A small self-supervised image encoder, trained from scratch.
Data: trained on rendered landscapes of hills, water and sky, 36250 training examples.
Rows from block 12 of a small self-supervised image encoder, named by matrix and row number. Rows with one number belong to one neuron. Each number is 128 + 24 x the weight over its row's rms, rounded and kept within 0 to 255. All counts start at 0. Numbers have three digits each.
After each neuron's rows are labels from the 100 images, of 14848, where the neuron reaches its highest value: "patch colour" is the nearest of a few named colours to the mean colour under the peak. Only what is clearly more common there than usual is listed. The data: rendered landscapes of hills, water and sky. In brackets: how many of the 100.
# fc1: MLP up (model.blocks.12.mlp.fc1.weight, 512x256), inputs 86-171
# fc2: MLP down (model.blocks.12.mlp.fc2.weight, 256x512, transposed), outputs 86-171

fc1.424:111113125166142133170139087125099139133133097119151203115138157144160117165151061122123156127102130136126101127138133203126178094113121124121107152074118153140125114098132110130110114142123158188100083153146122085076125110106120155133148115097109108127155101
fc2.424:094125119125132122124130172174115126115158153095129088147086103176129141127152132104123132093124148125115092097153164061135133101134098148151139148159119138130138102170085195120149131132127146126138151140143156125152108116100158147134114139106081173099131150
patch colour: orange (37)

fc1.366:142098127120147115133082090099088089149121073131167141168136127118120149135132132140122097129120145123135126148089109172117179135080105142117154144137125113118137105115175126156140115126104157161155103157135098116088147133208125135128132087120140083175119109
fc2.366:117112126137115150152133086179103132149130101143160101125164132120126116115142145132133111122140138128138154102115149162104176171067144140156111139109114149108140137121125138118145131170116131128127120066130123117164151129163124163128158110144166121127138119
patch colour: black (58)

fc1.453:133100115160166134120134161136163163150102115097088137103143147134117152082147121166070091162096145161115097129142109113107145096100110121117147117102184099131123068108123161119155101120170151128108126151114139156106111142122092095116091155080107126175161109
fc2.453:146146159073107092145145142137108138150147137149134086093093105122094125166129121159166138133143155134114096115104128110151161143136154156109145135123095101133109170155103120157085154144158109154173119124145134142146105170123166143147147146148108111118093160
patch colour: pink (27)

fc1.215:138101073140139150132116113096154132099132116150157162136142162107164145112124134155132125121120155113121134110142140134103201136093131118155104094170135106150109114099115153111196125165075102121130105109158129124137133137115111135134159112143141162117161123
fc2.215:101149138116098162138121161131134121153173091164116113112127145131113126109122131132119186129122127112135163139142113137144123136199133116164054137124110120110176158154121197129122142124091149109147152126134110191112140125135120159159135142127152153130125116
patch colour: cyan (28)

fc1.460:144070118085118105091122092137102106138115127122141110127113121165137138124154108127085134127093125155135112119101119135116140106083158142153106117157170121198152092148115113144135127131141124115151134122154130131156130132182121161169154116100103145142120166
fc2.460:159079125112108094135134123122089118099119116135129113156127096141147160119156113118106128107078102159091104120140126111104112125122139159129147152144161128137081098155145113144111134141168189160129121127119140129150104107117119123162135126117121139128069160
patch colour: black (60)

fc1.470:136146116138168139100112109118156141114108163110100158161103108125121135130118132141142097140160170112180119115134149131107097147100151121120162142111124142149136090133140115135134138124087176124126160146137095124123140090110117119136126142147082116111134116
fc2.470:084150125129111170142176122122147167089150124122105117101086117099121141123145105108112107130130125125122166105174102130110152162138084125118121126121136139136159176135162157174121144148097126131107137118100136115109116105104108162116104159134145160116130124
patch colour: orange (39); brown (37)

fc1.321:099124105165115168092098133145138110155112142131137086104116150187126135128211116137074097130103150098099111151136138133133106095114103099120158122158119139135143173068139109142143093145068148142114120154130150174108153155139127171139117165130116153155090127
fc2.321:084153157176165133168149151166126135123141141067128165135122148113116139147125132094161177113131138128150152149149157131129120132150134110121124152145080164114145151112091172119079113161148142140121103150111126106091140125090135140132131146135128121138161101
patch colour: cyan (48)

fc1.343:129095148112160117130111111143172099162153089140143097137092096117135165164125109175119077113086114139129141145116142178147142131087121131115143151115166088120148125120164108133180096111122147141132095114143136141121127098149083096116154097076152118124094095
fc2.343:115131103099109146127116126124125165149161134137153116085168112135137107107127168168168118121163098108123124163090170112124136128101102129150117108098112105158133121134136130108154152137078139109128137109123137157117137142131087170140110094108119119172147102
patch colour: black (89)

fc1.487:145123154142136096098114114128123112125165134163109081131125115142100148133137095160091123150072168127153132129105120090119113118100124135151120143130154083107138133134157132112141124114152111195145150131146137137136161125169147113153123104109145091089135161
fc2.487:084117138162147128166156096185105115098112135054138137143113161103101117118118122121167147127152144136123152086139149084085137142119124169152150148114093148145114136156087149129103099151146134161133141133139155099130123117098152157143126120146149114129157151
patch colour: brown (74)

fc1.279:118120137121145140075141155129139130120169140118139123101143089123114126132184083110095052145126134111132115121134094132137124113128129094120120114139136155118125130137121127141152138101089132164119111136078133151137146137113126106130161154144107134139143117
fc2.279:107131086116122141110187140187121133128112120125137149100125119149162117129164120107101127126126110095085165119081144137171126116088118107113145109114105150130124139111111102105122139058106119137116111143107132146132118152067156124076103122098105141155149122
patch colour: pink (72)

fc1.494:116149128131153145149139106115144155111112080130149182115155132160141143126170091131091126133100119155130115106127130137149133129069141081120150112115139145137136123125112132102148130097157084126160119118154126139078129114140138115128119136117098127092112131
fc2.494:128139106121153142140149124135137098137083072132178143126149133155140119124150154102128141112135109140106126163141148116187130146059114089164166092157113150137144058152091152081123098097127118106190093126149163149103129120131122123100100137132123111103088126
patch colour: white (60)

fc1.154:107114088153104142176147110104167166132081138110144116158127141165167125092148104121110149120126131109125117116109165156127167138103144103152136136205137162139103137124109080103142078128116082107129107102141194088141130157122126136136078139168120154101135149
fc2.154:157108136145158144120102167099133157147163107130127137125126114143155119106115173098142133092122124135132092159110116088146140152158114105128105135128140142095149124146119190105137131131096195116132111120117133150146197100131121160154124169119144133141107113
patch colour: orange (39)

fc1.145:169115127168145101143148105149112146107148095106117146122114100133127151131100093132112151118145156142179073167150114123138117104093137109158156136142105151163093110120128138103100124111154098110120081152135108152141159088154091153134152095123129097108130101
fc2.145:153136118122155092129085142169148114122156118133114097179150127146150164112103113076120101142094109116153153104098104123162114133123157102095097105132159093134136156099121160137125120127094126107160153115098152140146109157112125164087090105121133143119131158
patch colour: brown (46)

fc1.132:139122130147098148136128101111126124133116155153146143129146151157120092132130133146125129149151166106135089142131145128099130129106159090103146144116126120127097151064132097109164110160130116132099116169142110122114164121101141126125153129149091101112103135
fc2.132:154106149158142103119123156133122070175130105148142089155120136116130099067080134087166171148134101142108090142080104162137105150153142111158115160102115163120109106127085083084117155137155152127137143098107116136194129168106113166121157143153130145133106116
patch colour: pink (52)

fc1.186:124134134143106143144122138108149139080167119127156129136169134089108106121119122173140127135141143104130130149146132139122134156131168105146150113141130117121061137113110069095170110134108132169141121127145123129094146106103139142159141154160134122104125141
fc2.186:105162136167128109139114127136089095120145110141129138107160172082093117158093092151151185141114118141121154134145102083121109123165156123147147116094109131115103137136121122122116138145137136182142116150114101125107120099072153094163164117155162134164161122
patch colour: pink (61)

fc1.239:180105153121155112116151094137159127134160083127158119071100138098107133165133135122125106121105160165177114150140092109116104120108109099108089096134145103178155144106125189107149124139160158138092149110123086189102157100134115096112167155074148098090093115
fc2.239:153133145142145095148134110134142121146138093134133155131124118103141168162139106083113194074080087181145126140119103114134101140140131160099125133089154144151149094110164115117117089102152141107112114125144119113100111134112098138095094148110158117128149099
patch colour: grey (72)

fc1.166:115140122135135140144132119144110095131114153116140115111157124134126098126116089123119128168111128109182127129094113105137191089114144145114109152154127120134131094106152086142127143102140139143122151156141163126140126112137155138140152100148142135110154128
fc2.166:112140153112170123117121108213128085149098104120142149154111124123121147077122151115144130114115164123138154106107136158126103148153159150126130194115124145112137148126118091122104128105147097152111146111164148150172145165142152101125144126145126099116121125
patch colour: black (52)

fc1.360:099134128112110127144105166152137132153136157110147107118094113167111127168117161157104103118146146117167121134144147108125105140126173129138128167115133138166132092160153113142115118075101130155129139121149142163101139167111102097118120125087118145121156167
fc2.360:109112125152144104109106169122164168123163121122118102157106145124132148139095112127169108114098154163139137124081122090132151150095126166128115148126131137163126152123155091147154119131149088083135124167097129143099103149128111165079090104143126140111094089
patch colour: pink (33)

fc1.337:131114144130080171123135123141124166100147150155139109100126102159109154117199136125106096122124131118110130123146143146074143154140128157094057131132145121124087155128162160156105160141119125135070161100140114153142116141173128150120126150161140144136105117
fc2.337:121155114144108150142115130089122175090144165151120081133109107102120125096142141121129097159139114106087140124153107157096156148131129163109114160157109151091081128151144151155104179152120084136099145110108126122140119138118168167134101131180124174125104135
patch colour: orange (49)

fc1.445:098109160134147069111121091151143154116130079158110110117108163110128114095139089126090097129117152136121127150102144155115113131129128140165126127126181121133124135118124111158138111119155093199107140125155127122111112124143126129148156097114133098098137146
fc2.445:105144158141104145166152110162114123137097133135095139154111115137092133133120145081135135106127137116134149124149120112110112116167106140147140177113109117119168143118141122114121141150148120130092176134111144143156129158114151137136134148120135152102178129
patch colour: brown (68)

fc1.421:125109123136137132121060106130125146161116147122103143129122111125119133134185146150133136131097157127129100114109143124121093073121116145127149145109128119136135153105129142133123090133126103174147119170158132181090158159151134146152154103097110062130106150
fc2.421:090118123127130141114143135218129131132102124103161146130127168142134100128146112122110153144115171133148118048125132132120118115118139113130127114112122152133141133122099150124120139127155096148107142137170134135119122157127176140117148161170109096090143090
patch colour: black (100)

fc1.40:133146103144125155161123122126091143108138117118151195084144144126163123132165147131125120142141172104135128114125122124135132113123123131152162100170113138195087133139121162118144106119086109176134115129120159141101170117116116156131139113126120085119138151
fc2.40:094155118151105112149163121145130075105134131086129126109147128077154133115155092109109128180148107114108153186129118125178168122133129109144136151146091140127108126156129126139121139118093152185142102155111115143112115135079113137144137119145096123188131094
patch colour: pink (55)

fc1.362:098129139163173125140106106135104128145126138117147120177120145173110165108156109124077135134052161146125085127123144156083134106066133132110161148145135156142114106083139114122132045099114108186095132140155154130128148153144135157137120124148096135156151100
fc2.362:075173159155105154142150148208107131123143159107098122136129123127081142144134149100148117139109180114144145135133170129110135140130143110142141183165101166107131152120117144135091132171148124120086142131125118102108126179135172150124120153150122140137185124
patch colour: cyan (26)

fc1.389:115130096147151118124083137101099130150139156130122123142108143111182109139154078152098119125151146116174098158122114129114168080132115129106148169154157115152112097120148118133157104103064119125173109128141144134103115135125145135161128085093104136120145143
fc2.389:131152139143112108134118155185098151118170122100197125116109119172161115112180132114147101147123154159117101091127134150122138121125108114090120136083095165166133152119117144091149122162109125109096158109138152137112110168066120158136155164156098105154136076
patch colour: cyan (33)

fc1.373:110131123135100120093092127151131111156144150130118081138108112183118153121199095146105121126070131137106082141103149133139087081157098139080110140086146147123104130097126090137115117129108123141127140107166107149124131151136121137148098128123087145148090117
fc2.373:058134154152164127133144170176137138100134141061124153121087150104115146153129126112144161120121142116137157091191134109106104105141112124107121135144093122123171155149090174146100141102138140148144130161119129140093120116088163116139137130120093128118152114
patch colour: black (98)

fc1.70:118139135158119161138164150113157153096164136134123106141140093107117144101127120167110135116106140116112106165146152122095123135100151084153139112162142131132075130119125075097167136111101126171152144127132122128095165134115125126160084156163115158108116154
fc2.70:085179117165142106107107150153100081112144142128132110125122153109103126121110107165141146147110123129114149141150121043131102096146128128123148118089121137110104114123097112125133125113136111175131138155142120119129129124076167088145161094131113139194183119
patch colour: pink (48)

fc1.385:116121146135120124113112143110134119139163151139123118121100104121095147128154076139092128129102157122138087167097122129092089115115136125156165141103151105134072122131153083120124115119125089204151135127098131141130122118150160093138153125136118093127135139
fc2.385:100189136159123128107131140147096103101134146087134102127085146140094131115110131164156108140133140154122165153143169074127130114086121141146144151132088120134111143133133113141133141162116116117123134147110153104157115121117159120114113114106135137141211149
patch colour: pink (29)

fc1.172:133098110136125145151120118140156167179148106140158142095123145148154091145106137186127061151139149085112135107101147189148148121086159135135166141120118119125108131124160138135165151135140161114104142099127139149140164050123115136127134101092117107071110145
fc2.172:125123135131121152139124102144152133168116156119138117120094130191123110101120161159102113139149151136124124099075185155144121123066120116150128146159095118106150114131137148141108153124141129115147129121159162133134170111178142132137101129110111134133101164
patch colour: green (40); brown (39)

fc1.84:157080089131102130126087143090159147125105113121133170161150109091178132161174115112115124114110109120114129131105131121121146120128132143094121109172144157133085080131155082138136109138105098107109080082096151146125077131122108136144106149129129135138151117
fc2.84:183070098100135152090087120105141155104100110166151106131163120118181101102147128149112099130132086104110126102131119161114167152120161162132136085120165117126138139127126074134159126156117104116134073084128132123143141121167131129191149126162167124102101118
patch colour: black (56)

fc1.128:153134119098124144095138107139119127098145166133135118096169105149109095151164135139117122161152140104109135136149127128114187126129130154158142113110121103135119150141124153109147136154122141131110158133114101151151112069150119100125195109125104122111156124
fc2.128:114105103105125125099109119121102111105117131105119167124152092109147142111170152118138117120147125104112144153133126077150148096121137112159158105127113106122102140133115125114154105084098127132174100153106104136111138143102091077136141107121105106147145138
patch colour: pink (73)

fc1.170:105151111153129132140120101119152164125135117121136147080134122125155112104126050144114118150103100111132114139107135125154159120153173108123147142156122154112086158149103123123114136073112118149149135132130150125134170127135152121181122137137087136158153132
fc2.170:153145133123160124144135145100102141134152105130140107132151149137114123115105120119154146116126104156125123133094073110098144136118128153120147111121125127169107094116169131131127140138141134126132130182101116130137136109083123135103084128121183127161128095
patch colour: orange (42); pink (30)

fc1.495:138134102138157098134090101120114110125157112156117121111116144117151109206123139122139134114114157156141105152135120121174117118107115085140152127153143097118155141108101149065168113103152105109159118116149098150107157128127151074102151144105126153100108159
fc2.495:115098099149130143126131170137118137112135140135124094132167129154109090114137114151101158158134104107086105109106128102080150106106144162130145068115102146172125108108146144126162138128111099129114129172083172142158116146091121173158129105157109136143180105
patch colour: grey (59)

fc1.455:112106106172156117143149088127144102130133089108143185117124136107176134169159106130111144122113110136139110117131128146147179118087109084133143119132122137162144119124127144133146086098088179130154085128155123142052128080114096142138127140107101129139114117
fc2.455:109129149111140078137141142154150101126181087105166076149110135175109126101140109093107159129123129146086132114131104122136123127131064139125090134107111145133146092149106164096131145151135114124141137112175122141126093127113105162109098151122137170127131100
patch colour: white (68); pink (25)

fc1.134:123125137161146152101114157112081103122162099148152152126113110115171144160177088122106114111099132156165069113134115150112145139121195113117125112103155154129105130119149129120163083140098100160091085125101144109115127097124141123147149179136115144089128114
fc2.134:137140143159161109142125150107106146070139116119160133175140122104161161127149116076093129115066127178105095139138082141135147139132167121093133122147158168106096105129125126102142125133156089172121098128112103115165122113132170113158152159148124147084121082
patch colour: orange (47); pink (47)